Weights of a small spectrogram enhancement model: soap at rate 0.0018, trained on synthesised sound scenes: up to three everyday sounds over a background.
Rows from block 3 of a small spectrogram enhancement model, named by matrix and row number. Each number is 128 + 24 x the weight over its row's rms, rounded and kept within 0 to 255. All counts start at 0. After the name is the row's rms in percent of the matrix's.
After each channel's rows are labels from the 100 clips, of 14848, where the channel reaches its highest value: "top examples" is what is common among them. Only what is clearly more common there than usual is listed. The data: synthesised sound scenes: up to three everyday sounds over a background.
# conv: 3x3 conv (model.mid.0.conv.weight, 256x256x3x3, each kernel summed), inputs 0-85

conv.108 097 [ 76 143 111  93 125  86 146 123 114 104 133 125 139 162  96  96 164 142 117 137 132 137 125 116 174 188 142 138 169 137  86 151 157 142 149 124 111 134 125 114 162 154 146 110 160  97 119 173 110  83 148 118 123  98 107 137 125 133 181 130 144 146 125 122 113 133 158 163 111 111 141 116 148 151  99 152 142 171 106 141 100 151 101 148 107 139]
top examples: thin (high-pass); vacuum cleaner

conv.239 095 [122 114 111 165 112 145 104 118 143 124 136 117 119 157 164 103  90  97 124 160 144 131 131 151 150 110 154 104 135 152 144 125 158 124 125 139  92 108 124 155 123 141 127 138 142 141 156 114 127 109 170 108 132 107 168 130  90 118 139 165 166 168 171 135 115 105 149 127 157  94 123 160 142 132 154 150 128 116 107 101 122 130 144 136 112 119]
top examples: bird chirping; first sound: bird chirping

conv.21 098 [128 111 118 157 147 157  98 123 151 158 115 184  53 128 156 129 166 134 161 128 133 126 120 132 164 101 137 134 139 138 134 135 120 103 168 162 156 103 142 138 177 130 129 123 117 132 100 145 131 151 119 133 107 161 168 120 141 163 136 146 111 148 155 173 157 134  93 161 156 125 174  89 130 100 100 130 122 156 114 113 161 159  80 116 134 186]
top examples: thin (high-pass)

conv.64 089 [166  71 171 137 107 131 135 113 133 162 130  98 126 179 109 107 154 107  94 128 113 138 142 103 142 136 129 111 146  81 145 125 119 127 103 185 129 115 132 127 129 134  99 139 104 114 144 155 119 104 142 121 184 132 101 123 135 135 129 120 146 131 160 148  91 141 154 132  99 130 185  82 139 148 153 120  93 149 162 122 129  82 156 121 103 145]
top examples: reverberation; text has "room"; text has "reverberant"

conv.187 095 [142  85 105 110 129 100 102 127 146 107 144  99  93 123 127 143 101 120 135 155  91 116 105 204 121 130 148 142 139 167 160 134 162 127 158 129 125 113 119 142  92 117 120 145 126 104 166  98 150  83 139 107 150 110 126  92 109  75 110 163 131 124 161 167  77 125 100 131 125  99  98 136 157 110  72 161 116 120 118  85 150 151 142 154 129  66]
top examples: whistle

conv.80 098 [122  95 125 110 125 134 113 163 130  89 150  98 166 105  89 117 145 147  64 155  98 164  76 133 117 107 175 110  93 110 149 106 148 168 122  75 162 123 117 129 127 122 126 120 166 121 169 107 133 112 102 132  61 138 136 113 158  80  94 124 123 132 160 129 133 126 124  97 170  73 109 121 137 107 156 117 117 113 127 141 120 102 151 118 115 117]
top examples: bird chirping; first sound: bird chirping

conv.115 101 [142 128 112 117 135 132 138 159 141  84 109 124  76 174 141 150 128  91 111 139  83 117 122 118 171 132 157 128 161 141 112  90 158 124 141 149 138  96 136 123 126 171 160 129  86 139 137 185 134 162 114 114 107 137 163 176  97 101 156 100 114 115 131 112 144 162 135 117 169 151 143 174 100 125 146 194 152  99  88 121 147 145 132 135 139 133]
top examples: fly buzzing; first sound: fly buzzing

conv.158 096 [152 126 165  87 138 125 103 110  97 120 109 173 155  93 127 151 132  96 134  85 122 128 119 127 111 158  92  99  90 151 146 121 150 158 137 133  99  90 130 121  99  77 140 118 111  91 136 139  78 154 137 156 119 121 115 144 147 139 105 126  97 114  78 153 105 150 141 151  65 108 120 128 149 150 126 124  93 114 100 108 110 147 125 165 102 136]
top examples: creak; first sound: creak

conv.5 105 [150  98 121 100 124 114 162 129 151 110 117 134 104 124 139 124 115 149 136  86 137 126 137  83 165 160 127 122 126 138 113 144 141  97 114 130 142 151 114 121 130 161 145 134  98 147 121 188 128  67 110 181 116 136 144  96  75 101 125 115 131 154 141 127 176 130 100 102 150 155 138 108 148 101 133  83 119 107 123 113 139 110 133 147 190 157]
top examples: zipper; first sound: zipper; spray hiss

conv.131 091 [105 144  90 120 138 126 154 149 125 102 110 141 116 129 118 136  71 152 126 184 149  99 131 114  98 151 155 138 119 137 127  99 146  64 124  72  88 123 166 115 136 165 101  92 122 124 135 125 125 124  92 120 165 124 119 113 145 154 142 160 162 132 129 110 157 106 126 100 173 126 148  88 153 124 154 129 111 151 143 153 121  94 136 112 127 125]
top examples: chatter

conv.49 098 [133 109 124 138 115 132 139 119  84  93 148 113 130 131 118 143 113 117 154 138 154 192 113 130 131 109 155  86 160 122 139 111 130  88 145 120 115 150 133 133 161  96 138 132 111  95 102 137 119  92 112 113 180 117 132  77  94 113 130 158 151 180 149 143 107 136 126 130 124 116 131 100 143 124 122 160 134 110 139 186  96 130 144 139 107 115]
top examples: car passing; first sound: car passing; thunder

conv.165 109 [142  91 157 133 114 155 137  71 143 162 172 131 118 134 142 114 113  96 137 139 152 131 112 137 132  90 142 125 103 114 144 125 167 100 165 156 116 144 110 135 146 155 149 117 108 117 124 130 139 117 179 150 127 137 151 136 125 142 103 116 138  54 140 144 126 123 152 106 127  91 129 101 118 120 131 166  97 119 125 166 157 138 169 122 101  90]
top examples: whoosh; first sound: whoosh

conv.238 102 [107 117  63  91 130 136 159 127  95  97  85 133 139 173 104 127  92 112 128 138 125 155 108 120 114 151 162 144  90 106 158 134  86 151 163 120 179  68 141 148 115 124 167 158 119 114 124 107 124 103 155 129 139 149 120 170 131 108 114 100 181 147 148 178 139 133 124 156 155  76 165 118 180  93 154  97 118 114 133 128 126 130  88 156 127 156]
top examples: electric buzz

conv.46 114 [143 135 116 146 158 104 122 114 123 122 128 162  97 148 104 145 151 136 126 157 126 143 110  95 151 112 146 163  71 133 114 105 136 103  73 170 137 120 145  97 135 151  76 142 146 126 118 113 143  77 137 128 152 101 136 104 159 142 109 100 160 164 122 118 154 129 127 153 150 118 124 130 125 119 124 158 113 139 124 113 112 135  86  98 174 126]
top examples: engine

conv.97 098 [145 148 151 150 150 108 150 130 123 163 137 151 124 129 138 116 112 115 124 165 106 134 114 102 122 127 118 229 129 131 120 119 153 112 116 108 115 125 158 157 152  97 106 115 111 119 161 117 133 158 101 136  74 139 158 118 188 141 124 153 141  81 137 159  73 126 128 178 116  90 106 113 105 103 112 168 171 166 155 131 124 136 113 119 107 112]
top examples: crickets

conv.119 101 [125  79 124 113 133 110 138 120 133 121  81 114  65 106 101 126 147  98 131 126 128 110 115  96 159 118 109 123 115 112 139 133 143 142 122  83 152 101 154  94 155 113 128 116 132 147 147 131 133 102 101 128 103 114 131 167 133  56 128 132  94 179 120 137 145  77  96 159 159 130 156 142 171 129 109 141 140 105 138 139 100 112  60 128 107  92]
top examples: zipper; first sound: zipper

conv.226 099 [178 111 155 148  82  95 119 115 116 123 146 118 145 133 144 129 105 115 129 146 134 177 146 138  84 111 140 122 127 155 121  95 109 112 118  99 163 154 171 141 106  82 114 156 116 121 118  96 169 112  97 146 122 131 124 142 130 122  68  91 140 159 130 117 137  64 152 113 108 201 155 145 132 166 142 138 104 159 121 116 135 126 110 117 105 126]
top examples: number of sounds: 1; background: none

conv.24 108 [140 118 137 143 100 121 126 130 162  91 167 121 140  90 157 126 129 118 129  94 129 131 143 144 122 136  97 131 130 143 108 132 135 116 127  91 160 144 130 112  98  99 150  93 120 133 149 136 115 103 147 114 139 119 125 162 139 159 137 120 110  98  99 118 110  87 138 133 140 134 155 132 161 180 153 100 119 152 121 171 107 179 161 161 113  77]
top examples: whoosh; car passing; first sound: car passing

conv.26 104 [143 138 171 111 104 131 104 124 153 124 163 139 155 110 141 150 132 139 111 145 124 128 164 161 158 131 101  96 103  93 128  51 102 182 150 134 116 133 131  75  88 133 124 119 128 110 143  87 122 134 140 159 134 133 111 159 120 125 178 155 113 134 140 139 138 113 164 143 125 116 160 166 110 105 165 108 126 143 112 145  88 142 138 152 113  91]
top examples: number of sounds: 1; fire crackling

conv.110 094 [129 143 115 172  97 133 151 153  90 129 133 170 125 126 142 125 133 123 147 102 170 164 148 166 107 118  77 142 162  80 160 134 104 120 168 124 125 153 134 158 131 121  98 145 130 180 145 123 113 128 114 136 143 127 151 132 110 160 113 122 109 159 106 127 117 135 160 113 151 110 145 147 130 122 132 111 150 169 114 140 121  97 113  93 107 114]
top examples: electric buzz

conv.208 101 [164 107 127 132 134 159 130 144 107 142 123 134 160 161 175 136  91 144  90 145 115  94 124 105 173 174 118 152 195 172 135 154 152  96 134  91 108 153 121 131 132 128 139 143  97 171 111 127 132 165 134  99 127 153 145 149 135  88 110 143 128 156 138 111 113 139 181 102 113 136 111 129 114 135 138 150 130  98 154 104  88 199  97 116 138 138]
top examples: car passing; first sound: car passing

conv.122 097 [155 108 148 151 103  96 155 136 105 156 139 122 174  93 151 147 135 123  73 144  98 130 113 116 143 134 127 140 162 139 144 157 109  83 134 124 129 127 118  94  89 169 132 136 109 157 129 145 147 122 135 118 141 154 161 122 100 130 128 127 118 119 173 113 118 153 160 142 129 101 143  87 104 163 171 129 102 107 159 121  77 102 133 120 111 117]
top examples: whoosh; first sound: whoosh

conv.73 105 [141 141 152 117 115 126 113 153 113 124 134 147 133  58 149 153 117 163  87 117 156 138 110 133 142 119 139 160 139 128 113 123 130 164 157 110 122 136 148 121 137 147 121 165 114 128 150 134 154  70 135 147 127  82 115 132 121 107 160 139 173 151 120 155  93 129 128 161 157 137 158 125 113 161 164 142  91 166 145 140 118 134 116  93 112 110]
top examples: bird chirping; thin (high-pass); first sound: bird chirping

conv.72 124 [ 91  95 119 152 128 148 137 133 131 172 151 118  95 112 124 137 108 170 145 117 136 126 136 136 126 138 122 173 147 136 134 163  60 133 145 142  93 148  95  98 137 150 138 110 138 123 143 102 130 126  93 140 163  93 137 156 117 174 142 136 158 159 151 156 112 114 123 133 163  97 132 112 121 148 123 138 122 132 107 136 129 123 114 156  99 175]
top examples: number of sounds: 1; background: none

conv.107 092 [121 128  99 110 132 145 122 131 113 108 141 129 158 113 122 121 158 117  98 143 106 162 107 171  87 160 154 168 138 179 174 138  89 134 134 157 100 142 177 104 127  76  95  90  98 105 140 123 139 115 103 139 160 137 151 148 109  90 160 148 130 131 135 149  91 150 125  80 155 120 160  91 116 122 128  97 130  65 114  68  77 191 149 133 124 108]
top examples: electric buzz

conv.180 094 [119 102 123 103 149 140 134 144 133 112 124 141 149 124 153  79 164 141 138 136 159 112 118 132 176 116 161 143 158 138 157 118  98 103 135 108 120 130 141 116 148 153 124  77 148 117  90 127 124 125 141  98 110 161  98 150 119 119 122  92 135  83 139 174 134  93 157 121 147 142 166 133 149 202  94  93 148 108 103 133 134 129  87 139 155 156]
top examples: electric buzz; thin (high-pass)

conv.98 101 [128 140 168 110 154 108 128 163 144 135 125 177 118  94 110 137  82 123 126 139 133 112 100  93 127 130 134 129 146 127 155 120 153 123 145 102 107 166 129 143 106 127 102 100 121 138 137 159 100 109 105  98 137 107 141 159 145 162 130 102 138 119 122 154 105 156 143 113 173 100 136 109 147 118 118 131 151 155  96 144 140 104  98  86 142  90]
top examples: stream

conv.103 094 [ 76  92  97 146 169 110 140 128 153 140 141 125 180 136 119 107 110 160  91 104 159 174 122 113 114 116 119 147 161 157 105 127 131 160 164 162  68 142 137 116 100 113 109 197  88  95 131 152 123 117 127  96 118 127 153 103 146 146 145 151 142 140 115 128 126 100  85  83 109 114 142 110 131 130 133 146 123 191 116 106 142 101 128 109 123 122]
top examples: whistle; first sound: whistle

conv.14 096 [103 142  82 121 112 114 162 116 118 111  91 134  88 185 128 117 134 129 168  89 161 108 136 130  94 147 134 117 136 148 138 142 183  81 111 148 115 153 153 137 162 111 169  89 135 137 123 106 157 131  90 156 128 156 126 145 110  76 132 111 133 106 136 136 140 112 190 125 158 200 136 117 149 117 147 130 173 123 126 121 156 159 162 119 131 147]
top examples: chatter

conv.135 099 [160 115 139 148 114 134 117  99 117 123 165 155 170 140 148 117 125 151 139 108 126 130 119  98 157 152 120  99 130 150 100 160 140 145 110 139  68 147 120 150  99 119  96 134 142 108 133 120 145 143 152 142 109 136 114 103 115 146  84 133 151 148 151 122 135 118 154 124 115 100 156  79 145 136 107 156 140 175 126 136 149 176 159 168 137 153]
top examples: thin (high-pass)

conv.94 099 [127 148 106 178 136 108 165 114 122 137 101  51 129 136 100  78 137 147 145 152 171 145 143 114  83 155 157 131 129 136 128 160 116 117 127  76 111 137 112 115 139 113 123 137 134 121 103 140 121  65 101 166 117 125 166 152 160 153  95 150 130 128 139 134  98 144 157  77 141 135 132 155 104  95 144 103 140 142 122 130 203 141 144 102  92 173]
top examples: chatter

conv.113 095 [ 89 138 163 112 137 109 126 130  92  85 109 127 167 154 110 146 113 135  93 132 134 105 123  92 176  96 115 118 135 130 119 167 138 153 137 138 126 128 100 175 159 110 108  98 160 151 166 141 152 117 102 123 139 126 125 111 146 151 172 153  98 137 126 127  98 105 143 170 128 107 149 147 132 130 151 156 164 101 108 103  55 143 138 163 114 138]
top examples: electric buzz

conv.201 097 [136  94 150  87  89 148 137 103 145 142 143 122 127 111 145 107 148 126 153 165 159 161 100 127 120 170 152 186 164  79 133 139 103 166 173 144  99  92 147 134 113 117  99  90 155  76 151  90 110 109 162 140 141 139 125 108  90 122 132 136 129 108 118 157 109 165 107 130 127 107 129 138 146 145 115 113 148 115 151 115 116 143 196 119 140 122]
top examples: thunder

conv.27 115 [158 101 113 111 145  92 161 134 136 145 130 115 122 163 128 128 140 130 148 150  88 133 134  88 111 111 115 132 132 136 178 122 105 129 112 110 138 110 110 165 153 124 129 138 114 114 127 144 121 126 175 146  98 138 141 130  99 109 159 132 109 129 106 132 150 113 144 118 129  96  96 136 129  75 149 104 120 108 131 149 156 109 154 108 113 116]
top examples: reverberation; text has "room"; text has "reverberant"; background: none

conv.193 093 [159 112 145 125 103 110 117 125 164 122 117  96 131 160 159 144 137 122 147 140 171 141 144  96 135 124 132 124 160  90 178 120 117  96 186 148 135 185 153 160 118 156  93  95 143 131 118 110 134 133  97 150  91 136 123 123 164 142  87 128 135 124 122  83 146 149 144 125 115 119 108 167  98 130  97 127 161 107 139  79 153 119 155 104 155 141]
top examples: thunder

conv.106 094 [ 85 117 130 153 114 117 132 150 140 131 145 133 144 140 193 128 104 129 159 104 155 101 152 143 126 102 103 115 121 109 134 117 123 127 102 152 106 146 170 101 122  99  90 146 103 161 128  94 109 124 101 102 140 108 113 141 124 130 144  88  81 122 134 112 127 142 117 122 102 111 147 123 113 133 110  78  87 169 105 128 155 134 101 163 128 109]
top examples: zipper; first sound: zipper

conv.10 102 [119 143 152 111 138 135 144 144 130 118 127 151 101 143 134 126 171 104 180  87 115 107 118 122 145 195 126 148 123 145 164 115 134 143 139 158 134 154 113 123 130 136 140 126 165 124 150 123 115 116 152  76 107 107 115  94  90 118 123  95 144  57 101 148 121 105 117 108 115 101 131 141 129 151 149 131 130 134 144 158 130 168 141 131 141 146]
top examples: thin (high-pass)

conv.252 084 [148 148 123 102 138 134  77 113 121 158 136 182 139 156 130 127 135 129 169 107 127 146 125 143 123 158 112 160 111 121 133 155 140 129 139 129 106 113 119 106 117 140 118 131 174 150  82 109 168 162 121  89 127 105 165 141 121 123  66 139 150 151 107 153 137 157 115 107 172 110 112 111 142 106  95 119 124 123 134 104 105 132 108 168 144 157]
top examples: thin (high-pass)

conv.104 092 [137  97  97 103  88 132 135 105  96 132 123 125  98 146 152  96 135  98 164 186 137 116 128  95 150 124 143 118 118 188 171 142 117 154 167 147 157 122 147 144 132 136 137 143 104  88 162 115 130 148 140 121 122  86 125 111 126  92  91 102 138 166 117  94 170 163 158 145 124 156 133 108 135  84 191 114 138 157 104 140 121 117 158 109 137 116]
top examples: electric buzz

conv.247 107 [163 136 159 128 104 137 126 101 123 129 144  86 142 124 167 174 150 172 118 162 146 119  98  96 116 117 142 177 112  96 132 140 135 130 136 113 137 109 130 158 169  97 123  99 105 127 144 118 144 172 120 118 133 159 142 175 124 109 112 101  70 109 119 115  90 129 120 151 118 108  95 125 106 133  48 130 127 121 148 112 114 126  84 151 117 108]
top examples: background: none; mooing

conv.138 105 [131 119 142 119 165 141 115 130 134 100 125 124 148 117 127 123 120 136 107 106 117 144 106 135 130 120  87 111 141 116  82 132 155 128 117 135 159 121 115 110 107 131 122 133 105 150 117 140 133 141 170 104 152 148 132 124 173 148 125 123 114 151 115 173 144  91  85 119 102 130 115 180 113 137 139 145 133  93 150 129 116 103  96 117 154  83]
top examples: engine

conv.173 124 [166 118 101 111 142  94 159 123 109 173 135 123 124 154 148 100 134 116 138 141 115 146 120 129 120 138 136 139 127 102 169 148  74 127 166 104 141 157 139 140 178 139 115 178  78 127 115 147 125 127 150 191 123 151 147 109  98 128 152  81 123 120 131 169 158 157 138 123 116 148 125 106 152 119 121 123 105 133 162 117 150 140 140  85  96 178]
top examples: reverberation; text has "room"; text has "reverberant"

conv.63 097 [124 128 150 120 121 184 140 126 139 158 147 107 109 127 159 115 114  91 137 111 118 103 149  96 103 118 112 113 138 195 137 142 117 147 172 135 166 148 115 126 181 118 135  97 114 158 115  87 146 169  92 102 135 116 115  76 110 140 100 117 154 120 136 121  80 158 190 165  79 160 135 109  94 134 116  89 137  86 122 114 104 126 122 102 148 128]
top examples: zipper; first sound: zipper

conv.199 091 [121 178 156  97 105 140 124 143 113 144 130 129 135 158 174 112 143 156 120 135 128 128 168 149 144 151 151 119 155 135 117 136 117 129 143 101 129 111 117 146 115 121  96  96  81 123 100 127 142 125 129 140 130 115 156 166 136 111 130 154 131  92 149 156 137 119 146 183 122 138 129 170 101 119 131  96  97  85 118 135 162 150 118  91  92 131]
top examples: chatter

conv.88 103 [ 79 124 143 113 101 119  97 100 130 103 147 134 170 111 147  94 104 106 119 134 124 120 141  88 130 181 109 109 143 170  87 135 146 162 103 130 126  89 171 143 136 105 149 142 113 119 134 146 115 152 134  78 156 136  97 135 168 166 102 120 147 121 112 127 101 129 131  65 134 120 145 126 173 110 130 120 119  89 135 134 164 100 132 145 116 100]
top examples: zipper

conv.161 108 [101 142 153 101 105 111 166 116 115  80 136 124 133 115 112 162 104 142 140 148 111 141 129 106 132 145 150 141 189 147 120 130 183 102 115 133  95 158 120 126  75 152 150 124 111 146 113 179 159 128  91 162 116 102 154 129 117 143 107 172 136 105 150 149 127 139 106 116 141 114 133 184 149 138 126 149 130 130 166 123 119 150 152 130 147 117]
top examples: car passing; first sound: car passing

conv.120 110 [ 91 138 125 121 134 141 129 143 119 140 142 120 123 132 111  96 117 114 148 100  99 131 132 125 119 145 149 128  73 102 134 102 109 117 141 121 104 106 125  92 141 154 177 155 120 127 114 137 150 175 157  86 132  99 149  63 122 103 128 145 140 128 121 109 109 158  93 103 105 126  94 134 175  93 153 102 111 123 117 153 110 164  93 110  90 131]
top examples: crickets; coin spinning; first sound: coin spinning

conv.87 127 [114 125 128 159 129 166 109  85 115 129 176 158 173 108 134  92 101 112 155 102 110  87 143 107 130 111 124 127 141 115 116 124 125 114 126 123  93 151 134 139 140 119 107 159 144 164 112 146 110 116 113 116 156 162 126 132 142 155 121 128 132 120 164  95 109 144 125  67 130 153 111 135 114 152 141  84 139 101 106 186 140 117  95  86  96 142]
top examples: zipper; first sound: zipper

conv.32 093 [ 98  80 112 150  95 153 153 111 132 145 139 132 125 111 137 112 157 119 114 134 146 108 121 129 159 124 170 160 115 112 125 136 118 137 174 133 125 149 128 140  91 119 135 119  74 113 140  85 128  96 106 142 127  99 123 145 121 133 170 155 175  85 164 125 151 117 155 116 112 105 145 127 150 156  70 149 143 178 115 150 134 140 119  87 131 158]
top examples: number of sounds: 1; background: none

conv.230 099 [108 116 134 112 123 129 115 141 131 106 148  97  89  98 131 117 173 143 138 126 110 157 123 124 117 126 193 172 139  89 173 120  90 119 169 138 121 115 103 146 139 141  98  83 167 107 175 116 142 152 158 143 145 138 117 142 139 153 110 143 149 134 141 137 171 122 138 138 155 101  97 155 108  80 158 120 143 139 118 138 126 121 132 126 109 109]
top examples: stream

conv.212 082 [108 117 125 126 137 141 118 127 127  91  94 154 137 123 110 111 127 105 162 133 118 173 146 144  81 166 158 151 145 122 177 131 112 127  92 152 117 125 135 128  81 158 108  88 119 113 147 132 122 160 136 134 168 106 152 100 138 100 149 140 154  95 142 110 134 156 130 143 158 157 133 110 109 133 149 112 109 105 123  93 113 196 114 110  90 135]
top examples: glass breaking; first sound: glass breaking

conv.85 107 [104 136 194 131  92 183 114 123 155  94 105  85 150 114 129 142 133 120  88 131 130 154 148 153 167 113 146 122 143  99 164 136 138 141 124 140 107 158 118 110 139  89 125 162 104  98 115 117 123 139 156  88 132 109 141 116 114 134 103 160 139 145 119 127 121 111 168  88 126 134 102 146 154 163 123  93 124 105 142 165 113 131 103 143 156 118]
top examples: doorbell; first sound: doorbell

conv.117 096 [131 137  74 135 143 118 144 110 140  96 126  99 143 170 126 137 118 125 184 126 166 132 134 102 114 150 142 123 120 119 132  83 141 120 157 123 112 127 152 155 125 118 114 127 135 123 124 125 125 111  83 160  92 131 132 144  75 145 116  85 204 148 159 174 144 135 126 126 142 128 161 126 131 105 165 138 146 140 124 105 150 139 146 132 154 145]
top examples: chatter

conv.231 085 [135 150 134 119 162 151 143 119 113  74 109 138 102 154 173 162 139 124 107 104 133 144 112 155 142 164 146  99 124  90 147 145 128 151 139 129 104 127 145 169 138 177 122 117 144  93 132 141 101 121 146 146 142 164 126 143 122 103 134 128 118 127 168 145 129 154 110 159 133 160 154 115 106  93 161 141 182 107 136 135 149 182 159 111 138 167]
top examples: bird chirping; first sound: bird chirping

conv.198 111 [138 188 132 155 145 142  95 119 103 132 126 144 120 125  94 122 174 124 106 126 117 107 122 138 158 122 124 115 134  96 157  99  96 103 122 126 117 160 145 109 164 119 106 105 134 128 144 164 136 146  72 129 115 146 121 145 147 151 173 130 142 155  87  78 123 166 154 165 155 119 103 162 164 152  92 135 211 134 151 159 125  98 139 124 133  88]
top examples: fly buzzing; first sound: fly buzzing

conv.100 088 [143 109 142 153  97 146 151  95 121 120 157 130 103 147 115 125 122 130 101  89  78 126  98  73 131 157 110 141  71 166 122 171 156 119 155 110 123 130 104 141 143 156 165 124 127 126 135 124 132 142  87 114 128 129 103 159 104 163 114 172 123 141 116 109 133 135 104 114 139 135  80 153 143 147 159  68 125  99 120 134 123 154 153 133 146  81]
top examples: electric buzz; engine

conv.209 105 [152 112 132 125 113 124 109  72 153  94 141 101  69 130 116 128 153 135 105 101 144 162 156 153 136 114 123 104 109  92 129  92 121 101 131 101  86 118 159 152 138 117  83 147 127 122 109 165 139 133 140 148 146 128 170 105  86  91 128 170  95 180 112 153 115 137 167  87 116 138 130 128 124 146 153 143 134 127 130 106 143 172 148 142 157 149]
top examples: chatter

conv.167 111 [123  71 123 159 113 114 116 138 161 142 120 169 115 142 123 129 155 118 120  97  89 125 151 136 118 143 157  60 159 130 131 111 132 113 158 144 102 132 120  98 133 145 112 165  68 116 116 153 159 126 151 142 162 111 124 112 136 130 158 140 144 113 149 135 114 128 144 107  83 117  93  66 146 118 105 120 132 136 139 130 147 179 148 177 122 122]
top examples: car passing; snoring

conv.205 090 [134 134 130 139  87 167 133 161 117 119  87 168 122  86  92 141 125 110 121 134 110 119 126 148 139 157 134 138 141 168 169 140 103 116 171 141 129 116 150 133 143 133 150  92 134 155 134 143 143 140 164 135 146 113 143 123 128 124 139 137 131 162 160 112 131 134 177 100 156 166 147 129 131 161 160 128 136 141 119 131 103 183 158 124  97 160]
top examples: explosion; first sound: explosion; door slam

conv.50 103 [146 163 134 135 123  96 134 127 107 158 109  93 144 145  95 112 116 125  89 125 157 145 148 146 110 102 125 108 123 101 115 148 112 119 136 141 157 180 129 141  80 154 150  90 109 152 145 167  76 150 119 112 131 131  92 144 136 168 105 150 139 102 129 104  75 120 142 117 137 116 120 144  80 143 136 116 192 148 149 123 138 120 151 123 124 139]
top examples: explosion; first sound: explosion

conv.125 089 [120 109 119 126 104 162 141 119 159 109 137 107 144  83 141 164 110 116 117 146 117 121 135 118 120  92 171 195 131 135 102 149 111 144 140 148  91  78 117 127  87 151 137 137 149 160 103 151 105 137 138 107 145 132 119 131 126  68 135 124 128 153 161  94 131 116 162 153 151 129 120 124 164 149  71  95 123 140 146 149 118 124 126 151 120 124]
top examples: background: none

conv.188 101 [120 159 143 177 130 115  85 149 114 140 151  99 135 122 152  94  80 114 146 100 149 121 105 147 139 131 176 109  75 121 157 128 132 130 142 170 118 129 116 106 125 171 133 113  93 129 110 137 105 133 106 152 146  97 130 161  74 156 138 138 169 135 125 164 148 105 138 111 126 129 162  99 134 115 153 133 163 110 136 135 165 139 121 149 152 141]
top examples: explosion; first sound: explosion

conv.174 105 [ 98 140 112 142 138 139  93 136  94  89 116 119 150 129 139 113 118 114 166 132 129 156 160 122 111 129 134  96  83 116 117 138 135 118 120 140 129 114  98 109 123 169 138 110 175 121 156 119 189 125 168 102 137 116 165 131 138 155 149 124  96 120 142 113 129  87 198 143 136 113  92 100 168 178 157 127 116 151 117 121 114 153 142 120 121 156]
top examples: doorbell; first sound: doorbell; background: none

conv.232 099 [107 132 162  95  88 134 139 100 138 160 163 136  72 127 134 145 174 121 107 117 112 105 112 145 117 126 158 126 128 135 157 116 102 126 146 136  96 128 144 117 159 173 100 134 148 157 187  89 101  61 116 147 140 132  81  94 135 119 116  87 102 132 189 106 147 124 113 133 126 166 144 133 160 110 149 120 118 117 104 150 109 162 106 132 121 152]
top examples: doorbell; first sound: doorbell

conv.116 100 [140 135 130 137 113 100  84 122  97 117 123 147 102 116 133 110 150  99 115 148 116 135 129 118  80 129 159  90 123 149 154 147  93 149 118 127 144 136 142 149 124 121  96 102 154 109 122 129 185 167 156 116 163 158 149 109  80  85 112 119  93 143 163 164 126  76 146 145 140 148  93 119 120  89 160 145 124 108 116 145 111 161 155 117 103 137]
top examples: car passing; first sound: car passing; snoring; first sound: snoring